Rows from block 5 of the image encoder of a small image captioner, named by matrix and row number. Rows with one number belong to one neuron. Each number is 500 + 50 x the weight over its row's rms, rounded and kept within 0 to 999. All counts start at 0. Numbers have three digits each.
Before each neuron's rows are labels from the 100 images, of 14976, where the neuron reaches its largest size: "peak on" is the class under the peak. Only what is clearly more common there than usual is listed. The data: simulated grey scan slices of phantoms with and without marks.
# gate: MLP gate (encoder.blocks.5.mlp.gate.weight, 288x96), inputs 0-95
# fc1: MLP up (encoder.blocks.5.mlp.fc1.weight, 288x96), inputs 0-95
# fc2: MLP down (encoder.blocks.5.mlp.fc2.weight, 96x288, transposed), outputs 0-95

peak on: air
gate.210:541491513436417477524524523491619543486475461520463609535463487514520417570453541496459503575538381452477462543534588474556472435511523527486437488527595514465544536443489535403499459497436507508465509534455522559457426535511502516444597562471421508641424503497427440423557492538518518490
fc1.210:580482569497508499605502571524534560469594495510369452495544501516411492495585480469461461463520421434492507413460431489469545517562559527469464514378510462531509554459450579451500458550523511474453439445460600506480547522528528555593444519575491592478568512471513408495474518520436499543
fc2.210:497479524465498473523452540449501483581530467554572526517566490571449409572513490490521516495446543340637443530460546506497579504498428519548517469489527478524486528483484446405457492505498571509473525545504482525546534491549511437611614576496521466627420439558518456503537423474458485543

peak on: soft tissue
gate.227:509572509547635522476435500388462464489543583481508480485451561508504517410516464518510502560489460529501503522416512485466521427481487520386558506608499456557556628527498429486515437467371421413484476462553478542528499446474503492432533520539476541488549542591561482443542492509487458422
fc1.227:520533545525504546469450504485471586545459533452458542574507506541510496473521468475488574519448374533471526549392483437543445503562502552416545525602445425497413457453524412412448439450425521579524488441495500501571419442414484506511499575540551454455529508546552577495540571562556501496
fc2.227:480498537460520521511508380375453480507572428513507505489474524564525600444511577450498499499497483430417469579564446478561453471500497562564444480447477553534523453459523445490442407519460496582438436462574534371545488458520435469477444505532583483422542489496423498506556455482499401494

peak on: air
gate.213:554478456469516427542491412525510579521486513524546586462531507542448474668460383505478503444514522459530513491531504519451402544409506466476551564477498556408475469501453502530485527487466468552454483557676544468506442393541540499547524470438436479439524552486535505482500577493525450490
fc1.213:524474446485512517634476501474550592468425490482421519530429553449551483521531426492528517448561556538478512393526563586538442520328518438509549517505552508485505555462463484504528592499444417503520495456543535417458499417480516467498479466527424424426482553571540526563525551495559514506
fc2.213:550512427472480504570453500502547476499563528494503571467457498504460468517491549453464513524492502539489479598453370494526579550521539482447474439573389611569575515483472415502515494440587476588570615425523459555466505482591471566570550483615541502454520471559457487537484511483538481519

peak on: air
gate.2:511452420463498505552479541474462531568476475523497466508537504503592600425517604475507503493526442348564508534522505554544515481558496440467507485477413586590488469530507400442450455399563572490545512508555439483515481527509476523433423492455532520521545566563527630496487437531479423454
fc1.2:517551582507491471580574432488503457469511527537445533483533506508471469525440395510459535426394521641423403543497552457553485496446550509588437497484523511414506509546519557577533562488452519507428523551480498493499416455509561510560494452504455595410460474463499404497515481495544592567
fc2.2:670528546521480523405517535457530538478478467558500579492488513510489556566480432485460477488569515399454521487588568399519422491508525540553420571491460499558467483541544485484523515562483480429424505517536544569524437486613462547482537492591468502507437499438528619446547454467494506448

peak on: soft tissue
gate.207:557595492425584427543537580513479541444412463496503401473460456499453468430519451492397500510574550471569518572484482541492537442402587477575555553547455507459481506454553459438546454494497536489399492538453467478501520587612517461536598449551519503469483477527549538528446474428517463496
fc1.207:461421479529474570457429527426452479523589533387499587533512514460528535544491482527519515438465463495442479455521523458540513509606480514352498497522468540533490453575463483588513537565499458502609547482548494586514512435465509513432448627445464496519495532449482465491579591499405555471
fc2.207:447613464459476415511384590583464591526435461552472476481515525504530422554452452482547554471508443467519544505508532478553531464523533431578509500359494526553481486486463461466449538425522473516478593501502536600475575416548523485479463418495627514462446500564509514535503540544520530530

peak on: air
gate.264:527501488604553581496529559525532413537514450492518380504518502393502471525435507445451441492492462490517453580482520477515385486415435483589554523447511489524491501530498533525502463575478400428506502528533453623484400560425561512540503447553506526503553451525538550486487567516483541375
fc1.264:478499479523477492432530571458534576473572535559470461556523496418508471446462541542431494494438556500496522520548505500534428482508631540467547518475594497511512564593431518516440537607488510440494488463564484534448520604518575415566365484552468535475439360476461523443505471482515496465
fc2.264:490521556588458512544565551496406433534513462486441484516514556459433468489503485570521532566530363523413464498584517456465557455460534533479585541467525554427472567490462401552521528454527493433518468417593430475470408532480450471577563456473539467466517474479416519473519422544508436426

peak on: air
gate.276:497520460472515443468562502479400547520530468478530509412540527497544410508508490522641515525459538531383459520566530467542485523478445549479493560668521458477507445510404508500499444439478508515470494438539555550465519541476413394527503509413539435532579570534501562605477459500506456483
fc1.276:562554523390462471554544525552450591480457435484521531466597502509572529474583449553561427585541429586458499567491508434478560521439421572433503457558483486500521494526575528512553532449458499474489529486498561559512565557456514513407422531440510472577488476438419472463483474404498429479
fc2.276:591527480429476568404471483520498518406525529436455477465579453478520467417520506428515475481492540522472441526461512625510427507522550476502465428378447483486566469461470457492461521537500455602537543432473597454578437438535487616541507454560472538510489463521495579541503563436524571462

peak on: air
gate.130:529562567469519372473556475461494613502548456546459491464561550575431549508526389504537464487497408561538443576582483369491560509483517492525529484491500478538456494511435498505511463512549409415520578572421532488553514570528433450498505402497563497557493511485508530497524460541508460397
fc1.130:515409449531475624525476537577510440495519499480510416591508496426482537503488593512468559390508557467500574521457520582575497433499493514449446475441553590441553503442568551494511475511471520591464361474589434460422517461461481496472464520520478485457524584534510544485523562460486537558
fc2.130:418505463451444429510483568414512450575491435483474493593497442460506559524458500521437446508560437544469538456557485442463548421555552417442558433529533452560524569490418555411557459419504554544430538495541490545477499592509543515511474515436501550491419558587493484531576472519541428573

peak on: soft tissue
gate.251:496503544423484418382512494497420580388546519424482416494491500551492514467536526424485553537538524526551553570448522519512480556507621542564452539521440562508498485483411577568421454501538494509560453558490427534444558469533461461512482456535460435509536490562412473429508546538549404467
fc1.251:440464485502440557510473495472534465513506554496485488496485551541510568455439464585545513515569522501399547485407577482455590432527427474390490516424561532409497406454456472543484462504552479488588462441511562430439434418493564567498571517464533519443551523448544474530558527529475632520
fc2.251:597560524476544558520458570527481411550454501459458427531477535476563487553481419570512503515456536530462500506488470488600576656622457494545464434406457459505554486535525533478505493502498457517484515561495572567457496453537469482561407478476473369469510500435513498534495542509510395439